config = dict(
    arch='resnet_bottleneck',
    model='self-supervised image encoder',
    dataset='histories of elementary cellular automata, time running down',
    train_examples=295000,
    image_size=48,
    crop_scale_min=0.4,
    horizontal_flip=True,
    translate=0.12,
    rotation_deg=10,
    color_jitter=0.6,
    cutout=0.25,
    method='simsiam',
    norm='batchnorm',
    hidden_act='gelu',
    channel_attention='se',
    depths=[3, 6, 6],
    kernel_size=3,
    stem='deep',
    avg_pool_shortcut=True,
    widths=[192, 384, 768],
    projector_hidden=1024,
    projector_out=256,
    projector_hidden_layers=2,
    init='torch_default',
    residual_init='zero_last',
    optimizer='muon',
    muon_scale='match_rms_adamw',
    learning_rate=0.0058,
    momentum=0.95,
    nesterov=True,
    orthogonalizer='newton_schulz_5',
    adamw_lr_other_params=0.003,
    max_grad_norm=1.0,
    max_steps=2500,
    batch_size=128,
    epochs=1.1,
    lr_schedule='wsd',
    decay_fraction=0.2,
    final_lr_fraction=0,
    warmup_steps=70,
    weight_decay=0.4,
    adamw_weight_decay_other_params=0.05,
)
Rows from block 9 of a small self-supervised image encoder, named by matrix and row number. Rows with one number belong to one channel. Each number is 128 + 24 x the weight over its row's rms, rounded and kept within 0 to 255. All counts start at 0.
After each channel's rows are labels from the 100 images, of 14976, where the channel reaches its highest value: "strongest on" is what is common among them. Only what is clearly more common there than usual is listed. The data: histories of elementary cellular automata, time running down.
# convs1: 3x3 conv, stride 2 (model.blocks.9.convs.1.weight, 192x192x3x3, each kernel summed), inputs 0-95
# convs2: expand pointwise conv (model.blocks.9.convs.2.weight, 768x192x1x1, transposed), outputs 0-95

convs1.98 [ 80 156 115 139 132  99 122 101 106 105 142  93 130 121 114 123 137 126  96 161 120 138 146 119 135 119 120 122 150 104 125 169 115  72 103 141  77 108  65  95 114 118 129  98 102 157 109 121 107 161 127  83  57 160  92 105 153 100  91  86 121 138 141 133 133 155 165 131 113 127  92 156 169  98 105 160 168  77 149 137 123 125 149 101 102 105 159 147  91 156 147 137 114 120 146 162]
convs2.98 [134 126 141  96 141 133 131 138  59 127 131 119 156 128 117 143 112 139  93 132 149 153 135  69 106 116 148 121 140 124 140 134 138 124 132 115 141 149 134 141 139 130 138 130 128 129 125 111 118 164 103 113 119 127 129 131 165 113 191 138 134 123 131 159 104 115 104  10  68 140 156  93 139 153 147 123 136 126 119 148 121 101 140 138 152 111 106 103 126 118 142 129 133 142 105 115]
strongest on: 010 turns on

convs1.106 [156 132 146 167 169 127 171 104 135 113 119 150 132 188 104  83  77 174 144 155 114 145 161 174 112 128 121 123 140 121  99 155 121 149 126  66 122 122 114 110 148 114 119 131 126 114 145 158 109 150  80 153 113 123 134 104 141 180 108 153 171 121 133 122 120 136 170 103 105  98 131 143 113 106 111 126 130 130 115  98 147 118 142 137 119 116 117 118 138 143 116 109 134 103 136  54]
convs2.106 [110 124 101  65 166 131 127 131 144 122 131 128 123 125 136 113  94 121 151 128 120 130 140  65 112 121 127 135  74 143  88 124  82 120 118 121  93 162 166 122 135 114  99 131 131 143 156 118 107 115 129  94 125  97 124 127 131 153  77 127 155 124  91 142 119  75 131 165 176 119 144 131 126 129 135 157 127 109 132 104 163 123 141 126 167 114 118 163 160 143 127 112 138 134 112 111]
strongest on: large cells

convs1.120 [132 164 120  89 151 169 134 129 137 124 125 125 142  81 176 112 130 119 101 122 127  87 130 143 111 142  96 116  91  98 177 117 134 132  94 163 123 131 138 146 114 140 118 139 106 151 123 151 130  87 109 147  69 154 114 179 145 105  86 122 161 130 140 134 130 120 134  71 133 121  99 126  98 132 117 127 125 115 128  98 112 146 157  97 125 114 121 110 123 101  81 100 131 155 122 149]
convs2.120 [140 159 117 129 103 116 134 176 113 142 120 122 120 132 125 101 141 113 139 114 152 106 166 132 130 135 139 203 114 130  88 103  94 118 128 135 146 182  99 125 119 127 111 178 131 127  83 120 133 136 110 139 128 125 112 148 104 135  62 141 122 124  68 163 118  95 158  83  94 112 150  98 126 122 138  99 143 125 124 124 125 144 144 108 153 138 106 133 129 123 184 119 135 154 148 126]
strongest on: 111 turns on; 011 turns on

convs1.112 [150 125 134 125 110 151 133 170  99 116 113 112 128 122 115 119 138 134 162 134 127 111 157 140 107 131 123 130 147  84 106 163 111 148 124 128 150 146  92 103 157 148 163 161 120 130 126 116 120 114 150 101 127 157 127 108 112 124 143 144 119 121 109  82 110 145 118 178  57  82 119 139 115 101  92 130 147 116 149 158 108 142 108 112 143  75 126 140 132 143 170 110 145 122  94 119]
convs2.112 [106 136 116 114 161 119 129  90 113 121 125 109 132 142 101 105 156 164 105 123 137 147 185  59 128  70 123 117 118 137 106 152 125 131 121 134 139 120 122 135 170 126 117 129 140 130 126 121 140 128 110 134 145 133 134 123 241 144 202 125 120 113  90 138 110 160 110  96 170 145 153 160 121  80 144  88 156 110 128 112 115 115 133 134 102 150 139 162 150 123 136 164 110 172 133 125]
strongest on: 010 turns on; large cells

convs1.61 [132  90 132 169 137 120 163  94 116 114 131 152 113 100  92 129 123 100 143 136 116 126 113 138 134 124 190 146 105 124 108 163 168  99 158 153 141 142 147  82 102 105 104  90 169 114  97 112 123 131 117 142  99 124 128 143 112 124 129 121 147 127 126 135 132 124  64  93 118 142  91 122 130 148 105  95 112 173 141 144 226 105 120 137 137 146 115 158 180 112 119 139 149 127 137 130]
convs2.61 [150 145 138 109  96 119 128 159 152 129 106 136 142 136 119 106 123 140 139 127 144 128 117 169 111 161 105 137 125 137 162 169 105 100 107 125 156 115 144 119  84 117 111 118 135 116 102 137 123 109 144 141 117 104 127 116 124 164 130 148 117 105 135 116 132  82  91  83 124 131 128 100 159 143 125 116 130 136 129 146 141 153 128 127 119 102 117 170 105 116 189 190 125 125 104 141]
strongest on: 111 turns on

convs1.153 [126 122 122 120 167  92 140 126 120 123 111  86 149 124 142 118 136 184 114 147 129 131 174 119 121 143 124 130 102 114 129 116 143 128 172 105  94 126 113 104 133 113  99 154 115 121  57 172  94 172  94 137 152 132 175  99 154 150 125 107 117 170 137 111 133 131 148 117 111 123  97 118 152 117 139 105 115 135 141 107 131 102  82 116 136  82 150 135 138 113 136 119 122 177 103 109]
convs2.153 [150 118  93 135 149 114 133  83 146 149 120 107 101 121 131 114 120 152 149 138 100 101 126 102 146 118 130 129 137 156 151 124  95 121 141 145 118 139  68 105 125 110 105 134 133 142 194 139 125 168 123 125 101 134 133 128  78 111 135 123 109  90  87  99 133  79 123 216  42 127 114 157 148 120 134  99 142 101 108 114 124 194 135 145 148 156 120 173  42 125 130 108 128 123 111 104]
strongest on: 111 turns on

convs1.63 [120 138 120 106  78 157 126 110 123 121  84 123 129 136  90 169 116 129 103 151 125 140 136 107 123 119 123 117 119 133  98 127 139 168 120 114 120 104 156 112 123  82 104 161 114 135 115 136 105 164 170 101 105 140 151 103 170 136  70 110 147 102 129 135 142 178 113 103 146 105 130 144 106 141 108 106 134 114 163 149  88 115 103 145  76 128 133 120 127 130 100 129 119 127 153 124]
convs2.63 [144 127  86 115 141 132 126 155 104 136 108  97 136 134 155 119 128 105  90 141 179 140 123 106 147 123 139 157 127 123 143 163 142 115 122 130 101  96  79 144  96  92 148 102 127 159 173 139 132 125 120 140 149 183 139 132 165 146 132 135 119 145 157  89 128 127 107 151  99 109 139 162 131 136 129 111 128 128 130 123 142 146 115 114 130  99 156 166  88 137  99  93 131 129 144 154]
strongest on: 111 turns on

convs1.152 [114 167 115 165 147 153 180 147 120 129  93 135  95 105 108 187 132 107 115  77 121 117 149 111 113 132 132 157 141  78 138 133 112 138 124  96 135 119 168 154 145 124 153 171 169 127  88 119 145  78 109 126  99 147  90 151 162 158 143 159 115 128 114 116 123 115  87 165  86 141 108 127 137 108  72 102 142 134 107 117 163 132  98 125 130 122  71 158 158 128 115 113 133  67  81 148]
convs2.152 [115 130  80 140 118 117 132 173 103 110 133 132  99 130 138 146 138 120 170 126 114 100 126 104 116 152 116 167 116 111 165 134 156 131 137 131 146  85 154 130 109 114 105  77 125 137 163 132 153 109 138 126 107 146 117 146 147 133  77 128 124 132  89 135 134 139 181 168 131 123 162 182 116 151 155 137 125 105 129 139 131 120 111 130 183 137 149 149 133 125 136  90 126 126 133 155]
strongest on: large cells; 001 turns on; 100 turns on

convs1.73 [102 113 126 164 134 119 154 130  99 160 174 100 119 116 115 146 163 140 107 101 126 159  87 131 162 150 126 112 106  95 118  79 109 131 150 166 157 130 144 165 134  81  90 160 126 104 115 100 130  88 123 192 161 139 104 130 109 147 122 120 129  94 155 143 157 141  88 130 104 116 101 142 142 110 179 118 114 150 115  96 193 143 122 145 128 120 130 134 140 142 109 145 128 120 102 149]
convs2.73 [ 90  99 123 151 131 129 132 140 143 140 130 144 118 129 134 146 142 118 141 145 140 132  95 207 102 126 141 191 127 107 182 140 135 135 145 127 114 189 134 121 140 131 133 134 126 126 100 136 109 134 145  88 164 122 135 106  68 105  75 132 128 125 184 118 110 144 174 106 172 139 117 185 142 161 119 172 129 121 112 146 136  75 125 146 128 116 106 225 114 117 214 139 133 151 149 107]
strongest on: large cells

convs1.127 [115 107 107  68 127 148  93 108  78 101  98 125 135 139 111 135 126 142 118  93 114  75 199 151 119 128 120 111  86 131 148 110 121 137  99 125 120 129 105  82 165 104 124 148 105 107 118 160 125 139 163 116 115 173 116 148 130 110 118 126 100 133 129 125 143 148 125 120 120 113 119 116 149 171  67 129  90 103 130 119 125 128  91  74 137 126 132 112  98 105 146 124 140 135 123 115]
convs2.127 [ 88  99 141 134  48 120 132 105 151 112 132 136 102 137 146 132 130 122  76 121  87 147 108 169 123 137 137 128 111 117 159 145  89 171 116 122 143 128 119 111 140 122 131  69 130 119 127 133 127 107 129 128 117 123 122 121 149 161 103 120 110 128 151 117 129  77 101 113 213 117 102 122 120 140 133 101 127 136 139 133 122  96 129 153 150  97 141 138 135 119 104 151 109 111  97  94]
strongest on: large cells

convs1.43 [ 87 118 117 109 144 158 123  94 148  68  69 108 144 158 114 104 135 152 143 133  90 121 201  85 115 121 141 131 137 103 157 145 103  90 125 144 181 132 100  83 133  91 130 131 107 105 129 174 110 134 103 130 107 110 122  87 127 161  90 147 101 127 136 127 130 157 154 115 129 133 138 125  93 111 162 148 119 145 110 171 123 128 107 155 120  77 147 136 129 173 123 109 144 123 102 104]
convs2.43 [168 149  94 111  88 117 129  77  82 150 119 129 129 132 142 123 127 136 103 126 123 130 170 103 109 164 120 131 137 117 183 128  99 131 128 130 151 144 159 139  95 140 121 118 128 117 136 130 119 115 145 110 120  95 104 130  96 120 125 125 118 148 131  84  96 137 127 152 195 108 148 167 135 121 133 105 122 122 131 149 117 146 122 143  91 118 119 134 180 131 137  95 134 134 104 117]
strongest on: 111 turns on; large cells

convs1.53 [136 110 151  98  93 102 116 134 142 128 124 106 152 136 107 150 150 135  84 153 122 100 134  99  96 120 123 162 125 106 132 114 112 178 115  94 128 116 151 100 124 121 106 130 150 128 160 173 110 110 146 135  97 141 162 115 144  63 129 109 146 142 142 118 136 171 139 139 118  79 136 130 190 118 138 113 138  79 147 109 125 206 138 115  83 121 162 153 103 106 113 125 104 152 131 153]
convs2.53 [120 149 110  98 147 123 126  69 110 134 127 125 115 123 123 117 117 127 160 132 162  86 160 155 115 168 100  97  93 113 108 105 143 126 110 122 100 115 149 124  71 157 135 149 127 107 174 129 129 133 132  91 164 122 140 105 104 148 142 129 105 168 105 176 101 164 106 101 148 138 146 151 127 139 145 102 131 114 157 129 144 176 124 133 200 148 116 109 123 121 194 184 134 168 124 153]
strongest on: 010 turns on

convs1.189 [112 137 149 126  79 160  79 192  96 146 117  88 123 126 163 109 141 122 153  98 166 115 154 106 124 146 182 109 105 120 161  90 124 119 131 135 153  95  88 114 152 161 155 153 104 147  96  85  98 141  77 116 100 107 120  99 123 112 124 118 124 126 175 143 135 122 106 118  73 154  94 113 150 130 161 153 107 157  99 170 150 123 145 107 117  73 121 134 127 146 111 176 176 128 111 114]
convs2.189 [127 155 151 108 127 146 131 156 102 164 125 132 106 126 132 122 107 115 102 120 130 131 152 138  95 110 154  76 142 126 119 117  37 147 125 124 152 171 137 114 144 155 147 108 130 103  61 121 118 128 113 134 141 130 170 121 126 114 115 113 118 118 119 131 132 168 110 108 234 151 124  42 134 144 138 133 110 117 113  93 128 127 134 145 173  98 106 104 104 110 123 148 126 118 128 138]
strongest on: large cells; 111 turns on

convs1.47 [148 113 149 101 154 127 171 105 151 104 137 121 122  81 104 135 145 122 160  80 160  95  68 171 156 109  88 118 123 103 143 169 133 140 112 108 140 170 106 130 133 156 114 121 145 121 123 115  93 111 160 143 101 116  70 139 112 157 142 112 115 141 134 146 110 124 113 165 147  97  84 170 120 176 124 149 129 188 102 105 148  83 139 105 121 104 115 106 113 123 120 102 147 187 131 172]
convs2.47 [226 137 112 143 130 108 129 134  99 133 127 113 157 118 140 141 142 132 152 130 166 135 120 145 145 132 109 152  94 149  92 134 172 129 112 141 123 105 128 152 101 157 104 125 118 131 166 120 138 158 104 128 126 130  95 122 126 105 167 121 130 134 124 165 125 127 180  75  73 127 119 134 145 132 132  81 140 155 143 148 111 150 133 119  47 120 147 121 154 132 168 108 133 129 144 113]
strongest on: 111 turns on; 011 turns on

convs1.128 [124  92 100 108 166 128 142  83 104 112 155 137 146 178  95 133 128 124  85 106  99 103  85 136 149 101 122 148 112 159 146 123 135 121 107 126 129 134 103 108 120 129 122 125 127 149 135 102 111 137 190 182 124 127 148 110 121 186  96 181 168 144 131 134 122 133  83 107 119  92 156 143 137 130 159 123  89 120 139  84 142  90 164  74 129 110 101 117 117 143 109 115 140 152  94 103]
convs2.128 [150 119 130 110 144 145 130  97 117 118 131 157 154 116 124 121  76 126 160 119 150 133  95 153 137 164 135 135 104 138 117 132 142 119 120 130 145 186 135 151 132 154 134 172 128 122 103 130 125 159 132 130 136 128 174 124  73 130 126 111 133 109 141 115 130 114 142 119 172 124 126 104 137 134 112 140 123 143 138 154 149 142 120  95  75 100 159  63 189 127 121 137 130 147 121 119]
strongest on: 111 turns on

convs1.12 [130 124 109 133 103 163 126 154 133  86 100 118 148 154 119  97 131 153 103 130 177 136 124 180  97 138 107 150 142 148 118 129 134 142 120 102 101  87  96 142 157 151 131  81 143 156 128 133  83 147 141 175 118 133 112 135 109 149 133 120 103 141 120 143 135 120 165 129  86  97 108 143 119 162  45 122  87 135 100 126 122 148 103 109 129 161 121 148 107 128 150 115 136 111 150 163]
convs2.12 [120 149 158  95 170 144 126 110  98 111 123 119 129 121 109 113 134 128 181 136 113  95  93 103 132 146 125 123 144 120 167  87 121 157 129 153 133 105 164 128 111 139 117 131 131 106 137 121 129 138 102 158 148 133 143 151 107 125  99 126 124 150 143  99 107 162 143  95 183 117 130 141  93 106 133 131 137 143 133 120 127  54 132  94 162 139 121 148 159 109 112 110 121 118 127 139]
strongest on: large cells; 010 turns on

convs1.89 [157 142  90  74 121 154  86 126 149  87 119 122 151 116  80  93 108 172 155 122 137 133 118 155  99 104 123 115 131 138 152 147 121 142 140 126 123 130 101 129 158  68 149 132 142 111 119 148 116 185 178 141 125 184  89 123 125 129 175 143 101 127  81 129 114 123 115 170 134 114 130 155 103 130  89 143 105 130  83 183 124 114 127 101 118 149 159 101 133 124 120 132 113 144 127 134]
convs2.89 [231 131 118 131 122 139 130 169  61 138 144  98 127 138 127 146  93 121 119 110 139 128 127 153 133 148 117 138 132 136 174 113 106 121 113 121 144  31 136 106 113 132 122  96 135 139 119 136 123 133 117 127 117 115 100 114 110 112 217 129 127 124  96 142 134 102 210  99  98 138 130 127 144 133 108  67 116 127  90 138 119 127 121 116  82 134 148  66 112 111 108 100 143 153 130 131]
strongest on: large cells; 111 turns on

convs1.10 [169 103 151 105  91 119 111 179  83 106 125 134 148 170 141 118 116 131 115 139 141 104  77 112 130 130 131 123 105 115  97 109 143 110 140 118 140 147 116 104 145 129 140 122 167 126 120 103 166  95 130 104 104 102 103 164 106 112 141  88 146 107 168 113 121 105 160 140 139 103 108 128 109 146  99 125 117 163 123 124 132 114 181  94 169 144 107 136 112 110 161 134 152 128 147 144]
convs2.10 [183 136 120 107  55 112 129 160 125 119 118 103 116 130 125 141 154 112 110 127 111 115 134 159 138  93 120 114 136 136 134 136 109 121 130 125 143  97 132 111  95 115 143 155 130 146 151 124 149 102 131 126 131 132 112 128 165  84  80 132 119 167 130 153 108 131  54 191 140 108 128 158 146 140 105 121 111 125 138 158 142  99 153 164  91 147 128  98  93 126 116 100 144  97  75 144]
strongest on: 111 turns on; 000 turns on

convs1.80 [115 140 129 137 133 130 146  91 127 158  98 110 109 116 143 111 107 120 157 120 123 141  76 149 140 134 117 121 196 130  81 156 171 129 122 136 173 138  82 103 132 111 132 145 131 116 158 128 162 165 150 155 183 115 110 139 118 148 147 149 125  95 115 122 123 144 117 103  93 130 118 110 106  82 144 148 106 132 155  93 179 124  85 104 146 156 189 120 137 148 101 112 133  79 117 102]
convs2.80 [103  75 141  68 127 125 129 134 169 122 116 136 123 130 138 119 101 137 150 114 112 167 175 125 132 116 122  94 101 119 107 139 173 142 120 131 113 107 115 128  85  98 119 159 126 122 191 128 109 131 127 126  86 104 129 138 104 102 119  98 133 127 143 106 106 123 103 124 118 145 165 156 149 139 119 127 125 110  89 106 121  97 128 128 131 122 105 166 138 158 169  63 122 131 138 141]
strongest on: 010 turns on

convs1.174 [117 147 129 149 117 168  90 152 146 167 121 124 126 113 168 116 142 123 101 124 165 149 135 149  94 153 154 140 107 152  91 127 147 137 137  98  93 110 132 116 152 147 130 135 162 171 140 120 104 118  90  95 121 120 138  59 124 121 141  95 150 147  57 138 116  99 129 139 134 113 137 123 109 109 133 107 150 106 136 127 102 107 109 151  68 134 105 123  92 129 128 102 169 152 139 137]
convs2.174 [160 136  99 157 148 108 134 100 102 140 118 118 125 131 138 125 108 128 178 131 106 131 175  80 141 136 140 154 136 140 173 130 164 127 130 133 148 149 135 132  90 104 131 132 134 122  27 117 120 117 136 111 132 152 130 131 187 143 111 117 121 119 131 174 117 125 160 126 155 130 125 141 124 161 138 133 126 110 124  99 137  79 105 105 108 126 143 127 158 131 101 134 121 109 149 143]
strongest on: large cells; 001 turns on

convs1.151 [111 108 146 125 131  99 111  99 153  96 146  57 132 162 101 163 152 149 145 128 149  70 101 109 138 133 150 143 102  85  87 116 120 117 137 128 133  99 145 109 119 170 147 149 130 129 135 132 113 112 111 170 165 112 185 125 114 113 135 104 140 123 158 140 119  90 115 105 123 108 147 149 111 117 153 130 122 127 163 121 160 113 129 115 154  75 136 123 149 149 130 108 139 114 104 158]
convs2.151 [195 128  56 171 108 119 126 104 121 112 116 107 132 158 125 139 118 118 168 134  90  85 116 244 114  68 142 136 131 143 166 130 140 121 118 134 139 142  77 142 185 136 130 122 123 143 132 129 131 166 113 153 123 113 139 133 130 130 174 135 131 130   2  82 135 164  75 117 111 152 145 136 120  84 123 138 129 137 133 125 137 141 139 120 148 147 121 104 124 138 216  61 117 110 232 122]
strongest on: 111 turns on

convs1.140 [126 125 105 152  99 147 118 109  67 167 126  97 106 111  97 140  82 149  97 128 108  85 186  92 104 103 162 107 118 100 134 106 119 139 137 113 102  96  94 133 126 100 149 117 146  98 147 181 120 121  99 169  99 143  95 146 124 145 108 112 114 121 138 138 145 151 100 129 159 129  97 143 125 143  90  72  97  88 140 104 153 123 128 137 111 105 112 155  96 117 136 114 155 133 135 146]
convs2.140 [147 117 119 148  72 132 127 129 114 126 134 113 120 148 121 128 113 132 116 130 109 122 135 132 113 122 116 152 117 101 147 148 140 134 139 125 124 214 165 146 144 135 121 134 140 124 113 143  98 127 111 152 158 109 145 122 127 147  64 140 115 135 129 145 169 141 100 149 151 123  97  81 124 155  99 173  96 120 145 143 136  94 118  54  98 128  98 157 126 119  85 151 122 112 141 158]
strongest on: 111 turns on

convs1.20 [121 100 142  98 169  97 140 139 158 111 126 124 139  90 100 134 145 113 174 119 178 130 123 133 113  98 132 152 111  86 110 143 160 122 139  65 132 133 113 105 139 136 140  98 204 118 134 104 107 126 116 131 107 100  89 133 104 134 102 120 118 122 124 128 123 113 111 148  84  94 124 119 136 135  86 156 101 174 125 179 148 102  82 100 137  57 147 124 127 113 122 150 146 118 120 147]
convs2.20 [ 98 126 166 175 100 115 133  92 154 125 108 105 102 128 118 128 103 148 156 139 158 108 135  99 128 149  96 165 159 130 160 115 113 154 122 128 140 138 102 114 166 134 120 130 143 102  74 138 119 124 132 152 123 149 131 107 103 186 110 121 116  95 181 130 108 117 171 129 105 129 107 105 118 130 134 137 123 131 131 133 113 179  95 117 121 120 120  86 148 118 200 156 115 117 123 156]
strongest on: 111 turns on; large cells

convs1.18 [163 135 144 148 112  98  88 137 108  91  94  99 101 103 113 151 129 110 128 139 149  69 123  93  99 144 131  83 109 120 127 110 115 108 138 119 106  89 147 111 119 143 146  86 134 114  89 126 105 117 119 132  93 109 132 164 150 128 125 136 110 118 119 109 132 160  90  95 152 148 105 104 143 138  71  56  86 122 140 118 123 131 104 125 122 119 115 157  66 111 116 147 155 115 107 133]
convs2.18 [117 119 121 147 121 119 126 116 132 113 130 136 114 119 140 138 109 141 107 121 131 137 128 219  69 144 124 167 131  88 121  99 144 108 134 133 118 115 142 128 141 106 128 129 123 164 122 128 130 121 101 121 122  98 136 163 110 104  74 112 150 149 120 112 110 112 142 138 124 107  87 168 127 148 139 160 143 102 107 148 123  95 130 143 143 108 119 140 189 149 130 120 131 133 126 134]
strongest on: large cells; 001 turns on; 100 turns on

convs1.88 [143 144 187 124 121 170 125 152 105 136 111 114 146 159 107 101 132 160  96 111 108 114 153 145 107 203  69 167 115 119 131 108 124 135  98 158 139 163 141  90 140 132 137 133 125 149 134 170 156 143 117  93  89 146 121 104 128  94 124 115 109  96  72 119 109  87 131 155 104 146 109 112 118 115 109 140 102  75 154  74  88 130 133 144 124 130 124  94  93 128 107 111 100  83 126 139]
convs2.88 [135 193 103 174 151 140 137 123 131 111 124 109 116 115 130 128 111  95 149 131 135 123 151 125 137 110 115 110 113 112 106 129 131 112 120 131 109 172 108 125 113 126 127 175 127 108 177 150 112 106 132  98 127 120 121 131 134  95  58 136 119 171 182 138 128 127 131 135 122 115 141 207 134 110 127 127 134 126 135 125 138 142 125  87  98 113 130  94 124 137 154 156 140 123 156 150]
strongest on: large cells; 111 turns on; 101 turns on; 010 turns on

convs1.8 [120 148 111 110 137 116 154 142 154 150 137 108 140 163 130 124 123 105 145 128 130 110 108 164 155  89 140 119 187 104 167 152 119  87 163 161 155  76 174 182 136 136  90 136 122 127 150 127 109 130 175 175 123  97 167  92 139 168 128 150 109 145 144 128 140 134 135 101 107  82 122 158 159 176 153 130 137 168 110 170  88  81 136 149 125 132 128 163 101 112 124 123 137 115  97 114]
convs2.8 [ 69 155 133 121  94 143 125 121  96 133 131 155  98 134 100  65 126 127 148 129 147 191  82 167 123 108 136 120 137 129 148 104 148 152 109 126 130 105 109 108 123 123 130 124 128 126 148 126 126  52 103 120 133 118 173 136 129 103  85 111 111 106 125 151 127 183 148 158 101 146 115  80 138 163 140  92 131 101 116 158 131 125 123 173  86  79  97 102 109  96 185 123 134 152 125  92]
strongest on: 111 turns on

convs1.3 [126 109 119 125  82 126  83 130 142 106 137 137 101 113 105 145 110 114 109 157 155 129 137 159 135 118 137 152 129 137  55 170 120 109 125 133 175 129 102 108 126 147 161 165 120 146 130  97  97 107  89 126 132 168 150 127 174 154 171 134 114 129 165 131 121 121 129 148 128  97 114 120 119 133 114 125 163 139 120 115 127 162 161 123 121  82 125 149 140 145 163 171 106 130 130 123]
convs2.3 [154 122  95 126 149 170 127 166  98 124 122 139 118 111 128 130 157 133  82 117 131 118 126 137 115  67 134 160 109 127 163 135 102 139 110 127 121 107 119 134 116 116 111 144 130 117 168 123 122  91 158 126 114 130  95 133 102 124 162 112 130  91  55  81 139 161 144 127 175 108 103 163 135 110 124 111 133 141 140 156 122  99 140 134   0 106 127 139  99 111 102 151 127 149 121 107]
strongest on: 111 turns on

convs1.33 [ 84 101 119 170  84 120 112 138 138 109 138 141 149 147  97 100 170 172 130 131 106 124 166 129 125 113 117 129  99 126 143 119 118 148 126 140 137 101  66 152 136 103 116 128 137 116 110 169 103 130 156 135  65 108 118  71 121 110 123 108 125  89  83 121 135 140 133 104  75  96  64 134 138 123 151 145 135 128 143 153 161 145 114 122 139  86 123 147 149 140 111 118 133 114 132 135]
convs2.33 [163 103  52 122 147 117 129  51 104 142 127 135 159 131 124 143 139 123 155 121 176 117 106 147 154  73 143 132 122 131 143 127 143  87 130 132 133  99 147 128 147  97 134 150 122 102 165 130 120  65 104 144  93 126 130 132  77  95 116 126 135 144  26 167 130 166 112  76 170 150 130  90  95 115 117 112 121 125 154 120 139 112 138 103 179 142 135 111 137 104  67 155 116 131 115 113]
strongest on: large cells; 111 turns on; sparse start

convs1.149 [114 159 118 139 115 126 158 153 123 100 156 133 139 142 128 104 152 147  79 109 112 151  71 115  72 113  78 134 134 126 119 146 132 127 144 136 129 137  69  82 120 163 115 122 104 111 145  97 113 135 104 115 126  88  99 123 122 114  90 112 100 102 105 118 129 107 152 123 113 118  83 143 143 130 178 143 104  95 111 164 144 122 122 147 111  76 118 133 123 140 122  84 101 127 156 103]
convs2.149 [156 111 112 113 163 134 127 136 108 132 147 136 131 123 122 134 115 140 125 128 107 121 143 140 143 173 122 141 120 122  96 120 140 100 130 115 124 152 126 139 126 157 153 128 125 137 142 139 129  94  99 112 142 132 137 127 127 155  78 131 129 141 108  96 131 126  93  81 106 121 124 128 124 129 118 122 134 131 130 153 117  80 142 142 120 130 116 143  63 124 139  91 131 106 114 179]
strongest on: large cells; 000 turns on; 010 turns on; 101 turns on

convs1.173 [119  85 131 111 100 165 128 152 135 126 170 109 139 104 116 113 126 127 169 160 162 149 144 144 121 165 131 131 135 126 164  94 132 158 113 136 122 136 121 106 130  69 116 139 130 140 113 156 147 147 178 111 154 134 125  88 110 119 146 131  97 148  99 116 122 132 117 137  97 160 159 157 106  83 117 160  99  75 108 122 129 139 109  98 130 114 142 102 127 116 113 116 130 123 105 161]
convs2.173 [115 143 108 183 147 113 130 195  51 137 122 140 126 129 139 119 128 113 142 129 150 119 158 161 120 118 139 108 165 107 181 147 132 152 121 138 127 150 149  81 118 141 129 106 115 131  86 129 124 136 113 121 114 133 145 110 123 174 209 130 140 133 111 122 130 135 176 144 133 103 128 138 131 149 131 110 112 145 134 126 120 118 129 116 154 162 113 104 137 111 132  86 112 139 102 152]
strongest on: large cells; 010 turns on

convs1.83 [123 138 141 140 169 100 122 116 112 180 119 114 129 156 103 162 138 135 107 167 115 148 128 138 141 194 148 121 118  67 138 116 114 143 146 171 150 115 118 168 117  81 141 186 156 135 145 108 109 127 161 106  94 125  93 115  96 182 125 132 152 131 183 127 138 130  93 124 117 114 140 139 120 105 130  90  81 160 148 117 185 142  94 118 132 153 165 130 123 116 128 158 157 126 116 124]
convs2.83 [ 71 118  60  91 124 134 127  99 123 117 106 118 136 117 121 138 157 112  91 122 112 123 156 187 146 148 148 132 104 130 158 153 193 133 114 133 133 138 141 134 138 136 113 182 133 136 104 127 129 121 130 139 153 138 109 129 158 123 112 137 117 154  11 131 111 145 173 112  97 146 139 128 140  90 130 112 112 150 121 119 143 132 133 101 156 134 123 126 142 153 110 121 125 119 171 154]
strongest on: 111 turns on; 011 turns on